From a checkpoint of a small image denoising model.
Model: 10.8M parameters, arch unet, activation silu, widths [96, 192, 384].
Data: 245000 training examples, 7.1 epochs.
Rows from block 4 of a small image denoising model, named by matrix and row number. Rows with one number belong to one channel. Each number is 500 + 40 x the weight over its row's rms, rounded and kept within 0 to 999. All counts start at 0. Numbers have three digits each.
After each channel's rows are labels from the 100 images, of 14976, where the channel reaches its highest value: "top examples" is what is common among them. Only what is clearly more common there than usual is listed. The data: simulated grey scan slices of phantoms with and without marks.
# convs0: first 3x3 conv (model.mid.0.convs.0.weight, 384x384x3x3, each kernel summed), inputs 220-274
# convs1: second 3x3 conv (model.mid.0.convs.1.weight, 384x384x3x3, transposed, each kernel summed), outputs 220-274

convs0.50:434438550498473571551479544518525470524486482445476526481482512489459446533556451468524512468534487531449457455503585489444530440479493537481540456521525435517540509
convs1.50:510539483530483452480515417548491485455521496513528479530433480451526564464499499491513456505535514445569457485475476460509467484488481503490491483431491498499502490
top examples: belly

convs0.27:451503543473481504507456482548523461408494561486537483475464468423502458446456542482553497597468575424539527478442526518476481494541511491459526476423433543475520455
convs1.27:521499520528437473432483531484492482533503554482381488514513476512435534521380477512442427488460449504477550493597492524508469502462473500531473493497492507518527525
top examples: limb

convs0.200:480561506531508411490479525509502535507469534463523455518489558422521512481511485477456498472452470476507517486519472433498510534479504510511447437456517513528468501
convs1.200:496510514485517567510514507536580527539493491551489492469455478522474492526486565488496450536532519519522500500436535481565540472541501510523574525518512533570623492
top examples: low contrast

convs0.316:492524493491468497466548484445338395452474505491466416521464522480519492491486482428535495527495470444512450431511426457448498523450487496457475455482450428442475529
convs1.316:501538490536502553509494541511528467527617542520486494473468466453486527584491509531471487524504521527487447536531512486530489545518514509530477525517516485544521475
top examples: low contrast; limb

convs0.121:398495491536514530463528524504511509499510519464469493474471444540451491509495516542481538598542525465582464552513480553459511498521528495458490453517566530459370495
convs1.121:505472533469476493480473428466522468505467496514503467498535519492467494475523480442484499477479481487509538503507511475492475455450500470461428496480474469475605492
top examples: low contrast; limb

convs0.86:446409447472498467496522546468487528530495514492496535552536504510533486511522512523468519548498506400554523483504482496485486520549497503480547409510523547493365460
convs1.86:540477495466542543500467460457510511512484475501497516475545513522457504509469543502443520482490506506494543498474514516502518483386500447511469521469517441503586552
top examples: belly

convs0.320:513474514461554498448378487511478546559511558479533500481467449511483571438523512468533528457436579438567487447498451573475470528565468502478508491493409574489516509
convs1.320:414495459553431494520465532498520427446503499539445473586513546498459394534481500551461481485517529505549529478515466509484535466442512474536478526503497512500469486
top examples: limb

convs0.143:454557500516461457479468514551529523457497484515487532459521491436517614461511498432541445480395441585516516518532467517511514469510485520495463581459498506482504555
convs1.143:450489476462518604544537495497482489482495501517456533513520529457519357415528408555530484530547556407509467508556535511522482489440540434520464451528475494497508427
top examples: chest

convs0.228:482520498485485419581490433484480541487530520541466489451494572454532481464537520553531493578505475521524521472475537532473466503481545522468460488545507563483622490
convs1.228:515463491494545484419475543515543486390482487522419544505450487526375516495456451480444503490510467531495528502542466528499511545544504497490386529477489551507480538
top examples: limb

convs0.37:489428492486505512511518493488615550475469511504505427470517505533515497518495503507534360545499549524510535485448513524535535515505515524487524558517522529503529516
convs1.37:506551527513502535507504492489411498529318482495509526510504495514504518511501517506505524497492511487511511531521495497550520497495488514497545458470527459513466488
top examples: limb

convs0.35:478478500490505499460445469583502449490501496522511468536494491518559479514410529565518534432552544474573475550516391452516433440548466465513484511434448484528507493
convs1.35:471540487520462522500478489467499516532523461546461463507549428487507491473389523496455470417465460532445518483542484513495494500420490491491529467507522467484504452
top examples: belly

convs0.68:443438464598461457497489455478513461471471519448468613499527477475508479474482478423472511521399447529443531397472453499488459453529461528550510477452505523474449564
convs1.68:461480521432503511566516543465476485499502498519511578475505568472547487533490463542480542548610473516502468583513495494540556474472566477501478521478463451546526492
top examples: noisy

convs0.326:553510458502510471522536496549520560545516510481509445525507534486551516456554478543477500486480539459552525533492449468524519522485467510521453443455547537511511519
convs1.326:479534458494517532476494475541568502493435486540475447461525494524457461545456567495465475507504478520508527477473536529533506450535458464511527519549496531553547504
top examples: low contrast

convs0.263:534546520494492474511504459484535526505544513515509488499505482500523480443445524575468489524546494524520538494470530462513465470465516514497488544508486513522532501
convs1.263:477495505527460470491467527525538465393430461538481497571468485517477478547512516430499505509476524503485512518509441511418510549511485491463449543511475566506487514
top examples: limb

convs0.369:455478497446515465449524519458503540427514520499522488518472436503478516483548465524529489465515509465563482533505419492525494512560513454514471518461509537530502488
convs1.369:491511468492496531518495519504545450489466463539383504528518511504519436471447502442494452401457499548490512480568516528502504475410527505490462498515446490529504476
top examples: head

convs0.71:507468489509473481511583500470526465502473524512505479504492582448469556457560464497508507562439519528469500464450518473443506506477491551514505499486530473508467455
convs1.71:470443519535533561550451499502534508478525468525500550563466483497473524514500453541495488514595496547493506506549481522529556550496524499573506485422482432556502489
top examples: noisy

convs0.6:530557453420512500421520562502468483473507474469478467499472561549494555500509463497509424482460524468497469521546432577546532487460519577445457458532504467509569553
convs1.6:489574484568503442495477514537495495500520539563513451486475437470509457543529545490467461444430414524423489429468477476448513465518450455508452445511562513511526395
top examples: chest

convs0.296:492516457513446474432497573477515491468520516478542517431471504495519482504458473462424476527454476439506468483516447474466499529454452491481439489478505471465486549
convs1.296:455479510510454546508504494510504513591501502531484601512532474483513465485511557496479582540502508481512544482488531538560481480436487470494514521518461558515552509
top examples: low contrast; limb

convs0.171:483526517513520472474521555528491502466505482485513523516493474527509510473512500490490590575484513435533486564572472504417483523500493484478485492499541477474497493
convs1.171:453481470538444504530477497435475491546486489501491472528597488470520482487536498492459506523484521478530578461486469531479482448424493481462550504487484461490514498
top examples: low contrast; limb

convs0.196:509512521535511488455419439630484442462521526492530483522489464485494527489415562566518547515538525469589505558544435471497433469573439442500415478466486490482503408
convs1.196:490541503506435500520483490435506508523515476525345478516523480485507522485431501456477455438468482569447509475551496529485488508404502520452535465512509498524500509
top examples: low contrast; head

convs0.43:480463520416546491472461458553502452505492480443510497554432437484518476547451531603534538501550544482599455525578484517541431520524468518514498460482483439507481442
convs1.43:486553472539465477513481520458512522545504446566498489504534483527478456459387501467455446425487468514437544469511523482502525469404503465460540484517484431527522486
top examples: belly

convs0.47:501535484509507430489451535475509528502481535476512513481474572433502506499505476459452480495474475473508504481502504425506500541497533487479476412469508486515434477
convs1.47:515514501472530544497501524563572527528497483526513562468406492564517487518516574471513495523532494483547462506420557491520544482551503503534561514534493532553610520
top examples: low contrast; chest

convs0.203:444539504473537507528438456526530516469492440543473510473469512541538446471526538431538534517554498475566462472514585507463512528480571437449481479493463495518477456
convs1.203:539539491511464515471483411479428540529514567492563435526569488478467552464472445540467434450520499487440557481529529553555500571453457553514560434499476504497489467
top examples: side: left half; belly

convs0.286:493489434509441500421555508452453439456458494485488511530526523426540504514460490470510476487468469466525493427501388504505519497465450518419501428517490468509500527
convs1.286:484474518477543592496542500558588522527523523562518606495450491480510499549498530485467489487524505497495450542448573469535512510510504523493521522458549539569488488
top examples: low contrast; head

convs0.303:487439481491561507487514515486510536540553566485525514485514498551550464503442488542480492508537525419548513511419457530502499501498568532584459528469386532476513565
convs1.303:412545468543479559509569494501446447448497475508481532561468538488510440553558478422511476453516511510441548468579487551508535491438479506487410553503533506467491555
top examples: head

convs0.169:495553480462487469552488409494463509513506541528502560499529475458495507436482503536526511531538517545533521482457480528525454501438520534486475533476499511489529498
convs1.169:505505511546501519446485569527572476397490460502475531538429519544479488537430479450469517467475493495509431512547447516417514589539473524492396501524493540502488507
top examples: limb

convs0.48:456579472527440472470576484448528510453533498472419515477489493491512481507538478453404500412510489459541480486543478516535543472493463513432538465542482523479513513
convs1.48:437478485499581530524587463553510544466507585516543479520527467485514376475550517489534519476455519538529477517469498521488490497482542467469408454510490506558528485
top examples: limb

convs0.297:410519470516563462514483579489524505485507480482485509477508452444482459573581506431551533506532519530499482567466474534515525538534524520533527529472549504444412510
convs1.297:516483511481467539552505428463505501432479517505526501572543522536494516456471543484540480447477483511510479419496544492520511516492526526469423488505471517565551503
top examples: belly

convs0.209:478478423447446498519502570524491482486498411527539582509511470368485497495397526468510514484567518411477516513498501484490504476436452404488474452521462471527508463
convs1.209:518460536506498482460490499505535533520526519464504561538464542516511526526569439456458518472506517511472427471457528447517510529542486609495526582420511494501503608
top examples: noisy

convs0.193:505483478546555527563518530462483498477474461473402441501481520497487446490511516497518490476532454549481515438470557475493498459497490478447444538524472559512464567
convs1.193:537571510500462475507544537452436452505467514545540542540460525464498537528520406550493487510507480524500484580528520496596482480525602502567531456524433461481451455
top examples: head

convs0.150:472634495506509464534459474488512520478496491507479544446510452514512443472496524516550490537536525539519505503443483529531480509488531529463516515526509498530606516
convs1.150:548489576543531504440455560500512441513501488495536432506420544521514519498442492493474522505490448451494421505485468418443495578581511492507470450496435512517470453
top examples: streaks; chest

convs0.88:535458505415500491505595528505495526517508435501499509485487431510467518501624490440529521465499469442556500444477471466510528549603445524495482532485520517414482499
convs1.88:481494414550444514566515451463525496440477514524463455493553511470544434459472502530519492503488539497411498465565510571526461529361484511447503443552484503520529454
top examples: low contrast

convs0.190:450411532466549516501446550524528531500487496482491396502512517564510469524416420529561486465506521556527472544528546546502488519493505472478527563450523516475320472
convs1.190:557577471483451477546536514459450447495521536524504440567523540495513566485501540518481469521472449490551561516484532463524525490436537477537500451487506418527563449
top examples: belly

convs0.30:457459519441511558405557502494515515508485524474440517436468515524459429478507566494543562494481572430514522425432481532435517501506557550463443478522411463502461535
convs1.30:459511510510493516529574450498457505477502524542535489519474399540583554487542501484444459534504458483528526530488513526476497468457496483491395506427510519479499486
top examples: limb

convs0.300:498545509481473486455524546488484429480495492497488491522486459496455518437446493466499572545477472445505491519551464488421487509475499479482497507471483456473538491
convs1.300:478456468528437536505511533445406457592576507498516491535553503473534497471549480541481523541488507477526513451499469484478461500446530506479581522469524430441508517
top examples: low contrast

convs0.254:479529522509518475468523555523491490470506483492507535526503470520502510465500492483487600572490508440532497567579473513423480526497497484470480494495527473475508485
convs1.254:461476466545441497529484501433462484553499496500497479532599488475527495486545492501459513527481515483531569457486460531468487455415499478465551510470508449486507502
top examples: low contrast; limb

convs0.56:542525487494508493504523494489446499485467476548447480526496502536514452476469507518469487462495524451555486419499408491475504429484485537433511526470412534480511492
convs1.56:478489447509463464491493539514472489601516481432491505582481515497452552532454516474493482430512472503485512546576488482493494510514502509478555524477563457485480517
top examples: limb; low contrast

convs0.127:530456493542534483515486552554512506560510523469495471544496547481589484518603479549500512485535526504526491565496468497431525489483480493485466490502540574515443468
convs1.127:515460463472519497490554422514585504471476463516507460465495445517497473478467502476463457472487484519447518457494510478534511467441497465498430499468506501500539498
top examples: limb; low contrast

convs0.141:482629502522490472515495493496531515504512467483528530493544458515535442476457545488519480468503521553518516510438456510521472524497508516490503538541491510523594490
convs1.141:525471556540459495483423507490510468482449503516516433509412540500522527514483456486504510512500479446445448509527438436445514547552485490450492485484462511508474474
top examples: streaks

convs0.107:500387466536458513515516469484517481514495474452515568521521476507461476436502514454536535500458428490516542399450464495497463483475479467537435465470505529494464559
convs1.107:490551498429473432582492584482502508506485481483467586517507568468540448574500465560457528522572444525406481520533502503538529481492527525507505502505479509525491489
top examples: noisy

convs0.307:521498476468563564525480508517489539621570479476482446546469535530412460443488487575475552504518497455505457447449552516464464487569488511495477481498506479450483567
convs1.307:529514436502459516540528437492448471498446525498488467531486514508517551557602550441557488562476482510535580517480481512533486467461487544464459566518468577507452453
top examples: belly

convs0.378:504544499496462468441488540484480418494451473489479484531491496491468507456437522474483557484466496466497500518552485475457469504493486486502482463479447444504533484
convs1.378:503462481509473539495509536475397448586610518507534494523509495487535524466543491563531526540509492489500462461480475463475479524481533512511597521482532443429508523
top examples: low contrast; belly

convs0.106:452635425500462495501470531524551504500496458518501694483546477464460452505487518440484539450522517495532512489432502527550491527521480505503493524572484468546486487
convs1.106:528493541482533470492499498460448515513445508456522547489458517553544520482477486496515523525505450502506400483506522494494496529529529471484547441481451515513464484
top examples: noisy; streaks; chest

convs0.229:478485488499557515530534502571529516524544507600444450507499481412450578486602438491539554529490500538496525521518472539512532519486526477527542535452563491519504469
convs1.229:550574469497490522550457453485510490441441500491550547507532532541540421497492512553530450471491516467492462504492565541545533528529525570557462419503481546542458480
top examples: belly

convs0.148:542323562493505567491534479455519548441510434528539390480472529543498505473476511521477467433445448479517518487511483501469510495498496487495550534449485540487474545
convs1.148:520526436472506502539518498527465516518500521510433458488571419513520478515545491482481469492507546567525571573495530546543539480427501552480487570533566479491449478
top examples: head

convs0.264:446524444515482445498518516503517537484469481471515536502489512555508505504506501507477559579545581480573500545483496514519486505514502488484488507476558502490410515
convs1.264:488503490494493509475476470480519455510449482451523496510524477477483458490446506456480496445505482514475495460500484519470481448457436424482511457562424525501552515
top examples: low contrast

convs0.16:486497378516458509514484503465572471481495486522501686487520515469490465502481522467498519476502499496528554469413493473526494499504495495482504517548483498539539479
convs1.16:514486520467554481517498464482432518502437492454548474515430446564510495479530491498516555515516461527505375501522508517495528512489527498490524477477496508494465533
top examples: noisy; chest; streaks

convs0.336:488514549494487566486453525531523530468559450503495508505557486524476472460467507572531425472489509556522482505488510488481460464532523528545482535561455509469539493
convs1.336:541503553551434525529486468454466506454474497525485530472434529519549602537543522380491462510502529432536492498534507472457487521538469468425515482480474522568521501
top examples: head

convs0.92:498625451482495380532519475555508505520449566589505495484522538455504499482494499556490432503472489493455490532533418491493486491455482471491517475518459462526603516
convs1.92:443395485483494669483504540455495529473549501470500510503387546539484482512538475469517495513556481529544481563485530511527539465540523533503482475522447501531466592
top examples: chest

convs0.349:493648484506486515519507481506493524587545417486495540451526431512444470538504498442515548471524497539486491489455469463536537493444510437467518485537496492527457499
convs1.349:479499575522484400422501542485519498439485486504520482494453543518510476431500478485498504476468448413469427425494500430487501518626486478503521476464473476518507431
top examples: streaks

convs0.262:478421448484471499501488501463517504507511544502523627508523558426506527497552479457506519573453482478494506497429488511460495503463508560534550487454463547449467446
convs1.262:479483471504528483550500421460464503497452432492502550562445449488515462498494535524518539480540473516469490505505438497551533516455516378478460578530463489515538510
top examples: noisy

convs0.317:505530494531514452477520544531494514458504486465506487518486484503530507493534490509454578547484514452516488555546482482422475521520482507492470462496560472491510507
convs1.317:423478498494469518516482500452533505541478483510500426515573489465513474463527526487481519529501519491518576465472503528521477446464496474465550503505450482505550501
top examples: low contrast; limb

convs0.2:470478328485450513496516492443507478493486512488504581531525499507488489469472509490470533488478495460536520509459471498478492496494490507488499485493480484518484510
convs1.2:479501544422503513511489457487482488511502485463500381483470466477505495497522520536519616516539456530469462474459484545507505490412481483498510537491495499486504534
top examples: noisy

convs0.332:540412535486457576507524499555464472467496440477609522502512429533526490528498515529477371455432405562501484491512481510518512449549491479520436575481486539436489566
convs1.332:484541435576452505558539467485472498471531473548410528406528577458491496500508481473536448530560597447424452509493462535445457504466502564423463492525538482502516463
top examples: head

convs0.245:492462423476500553513520484427496478436445481463462603462510539486514514427581505485484492516408507501528496491446459472509500531531527499519512521461504508475510480
convs1.245:441485495544475470545480548485454536504535512528565612490505431493528454519441514518519544440488439512411504520542463521475526460481499463497453525522457529435478460
top examples: noisy

convs0.184:531452384472464490534514520463540563461527482516528618447532524481455525471439496546512546524451470510514514461458474490469513503441497506468482504470516497501528519
convs1.184:495486534451511517471526498527398531485434500574511591525507482509505512530474495489471571496440555516458488476519549586499546475469485557535556559490467552466460512
top examples: noisy

convs0.132:504491574495524527538499462515541525512542517501563484515494452508527493459480524475491546473506488499518519455458581538479505508463504503502524501549483530475667459
convs1.132:466512544541465459473473520549453465477483520529536496523409523494442473502552462536508484496504550476484443548520492473503497501520484526491540513506498496484411494
top examples: side: left half; chest

convs0.34:495534538500491464477530607517478462594502499473537522513505508484484467517477489433493488426554487475529504443472523457446593528529502529477536515518459492523515526
convs1.34:504462525468467495468480499495526503523536501494474447469428470528495540507547497502570501580495516549497500533527493539455445490425505484460499511466461484505531525
top examples: low contrast

convs0.52:510485500521534517587513510549516602552571460492529461567509508463503522467438509554509523487487428485497415481510477476492438556508482524543443475520573528487592514
convs1.52:513506479477467501446507517476425498410375426569472514488443519464491499519479536427490497511510522510459555514470500499592496462496508490473485600502459544526456504
top examples: head

convs0.70:524583494534522525500439444583515519503525509463521527535433512517501555471460499502508527483517570539454472497500504482490546556521528532560509658460472491525413543
convs1.70:491573491556405455478475515432514480534460484517488520533571477496509465503499535498473472472433459455451528424537484514483443461431446415499497431497486493513528479
top examples: belly

convs0.328:449475512545557539481521519461522489470499455512482499460451498501584463537573479506564488553592440539558516512529465488516456437502549479416550500487447490504527533
convs1.328:459503498468489521526526473516491516434520595521506458567532460499458471478430517477499439399450483514465490492564540528506506537442528552524443495468461533497523474
top examples: belly

convs0.234:532517494503482466472525527481496499464474426501511508511505542559604472553583489475543452419476494478517508478513446578507468470507465478444489424529469474518533487
convs1.234:441489488469503519486469507529515526545547522503548439463512425443411526464466500483518530396502446517443489536528482449479516516458527473526446492525585475501551470
top examples: belly

convs0.82:533508498470435527533421500574528483499491449548486483484501556521549429473538524450461543517539533450525479490437558473481526500519497410461486463490466481525502460
convs1.82:508506498548458527428498432508453521596509622484543434515535415472457536508411482531415460475479501485402537458569501556505491516426428537551583429506483498487495501
top examples: belly; low contrast

convs0.341:470496518528555520453467529471523515590500447534430473461492502550415398491389573601514521514496516542530510492467537585472475409457596552465479515519429497515498530
convs1.341:467513488508496490553536463486455484448481480516522455561515444494542513505502507488448455503497436429566541532516514511486458471507488484508475495450518513495471471
top examples: belly

convs0.283:482563481533538388464574487469500500471512482480491551487483489514527486478516458538482477486619531458505459474524455500486546462478443476506629524487471484421460526
convs1.283:436452477477526530526542498511542497517498469487519433498542461427465383534493539486544501410449522561499461492530533556492472546478506517421417463508478481570559463
top examples: limb

convs0.100:418644540491460506514465503492520547475526492497556504436529447424467532528454500442452514480481504536481489457445528532491554516466493524380548523516467504547461509
convs1.100:519515698510544491488492509543495469504470533554492487527518476474465482493480465562503482502489506460602477492500588534494478505507510488568512459475449511502520403
top examples: belly

convs0.223:474574462501483442465490546461490491463441519501492505489490582437517526520491492492478463567476489478517506478523476478516479537512552504461461424467501496521516501
convs1.223:493513485498539563478530521557560529542519512534512546486398481552483504524519546459495487511519484480503449512443549478545543514546488490523530477511522557569530487
top examples: low contrast; chest

convs0.130:431508489585478480471484502488555471497508596476448513532472536466535547521539459456498502449433483586515489484556479476515547523535477511549502507495535443501517503
convs1.130:450522546491530517523524506502528514471491473540536532552536530496474474417420481522516463491545555473527508553428564466528539481478541470523447530477494484542481503
top examples: belly

convs0.368:502573534500481478459417557515498511574473518535507492520492561526502458533642512479479499415471519486577496491452451561485518486502478508509492446505453456493584534
convs1.368:474502485505503558520489512552535491502519540536487425518515436516504494473507535529503467446482469516493502500548510501474537474461531493530407475515542526543492452
top examples: head

convs0.192:504456498503443422523489556504534468518503425458530528452525556502520486572618583482556490533507507516528492468447554507502513560497560493460517561526603534448441471
convs1.192:550396496426568573518513466486523521449504477514502476531506517470480490410434469506508486464512482497462478485476495501496476528460501483502478493493470502579499517
top examples: head

convs0.151:403451502472463510489551561497501496511504537497460507521526458531448537478494520491500500566506519412554494474518490492456496521486465502490524404460530531442343491
convs1.151:512544531530540526498468476420511526521518468523467498551562524508492500488484565539459505504451477486509539485463485497496488484409496436483446506462478450539569512
top examples: limb; low contrast

convs0.155:513537517481456485453533539493485461539481465483445514573434540508456537529496514478470557524569546498596480502480468569436479485582458530483517524450511497481362504
convs1.155:492449464481502532496520480467545547564528483486520450529592478554533502468547466473462526477480487505511555459490502492496506462422547466500439508448515427514525509
top examples: low contrast

convs0.170:529539321503450503497506495454506472521511502505515290507527503490485476484471533518488538497512503480522534496445474488480517471502491503497531486487468500531486509
convs1.170:469477524453498498472481453501479472512511509446528249490439478515472502465509514508508598503487496509469417442467485533487489513470468509508530482500483519486518548
top examples: noisy

convs0.186:512517529492462516476538419510473498502510500491536517550526429478362473513486545497486592587515503455575467491516552517447485586577436505549439427463527497448483475
convs1.186:564434493488503547449508487481537575538524430512450382449542508551505541462505466435468498529531537512485563475503516549485477495394493505418421501471497459534504496
top examples: limb; low contrast

convs0.275:469423557515537549496494517549532551518491493499550353539461510561543515490507455528475527460460522511532481527539480581460517569483495543490540525429579536448445538
convs1.275:530582409484459568500548492457470475503435490523492457493553538524504505512487529485521460516518520478558566534434584491551514456455494520481552475538459459522513421
top examples: low contrast; limb

convs0.212:484530377483443512520474505473559493487491483523477691496539487454471481498479531472498522465522510488537529479426499496529479497511489480493498505549491473544504482
convs1.212:533484542451544490505497463494416519505438503467531482492461469555533519463484491494511563501493472514512407471488508524507524507495514485495534466476483532491459522
top examples: noisy; chest

convs0.49:522475487474475516571333432509495494514456466497517482507483533430495467553435471541528483494489502477450491418508453512459477508486426464513499495537419527463545463
convs1.49:447518482489436442531465579485496462485528461489486476547463511486476448486548448515467497525505442467456471541506483435549523501535551544529502581491552518465483602
top examples: belly

convs0.32:412588499576485452503468459548475497475474476480516444484533405464504473462512500441474467445442470511476511495491405490521533472565458523481493538454473463524498510
convs1.32:465524529538465525556560474477508491431530469509459493384563618467486533493513437538510515514572535455501463509516535521481422498497524503466450457497469453547506404
top examples: streaks; chest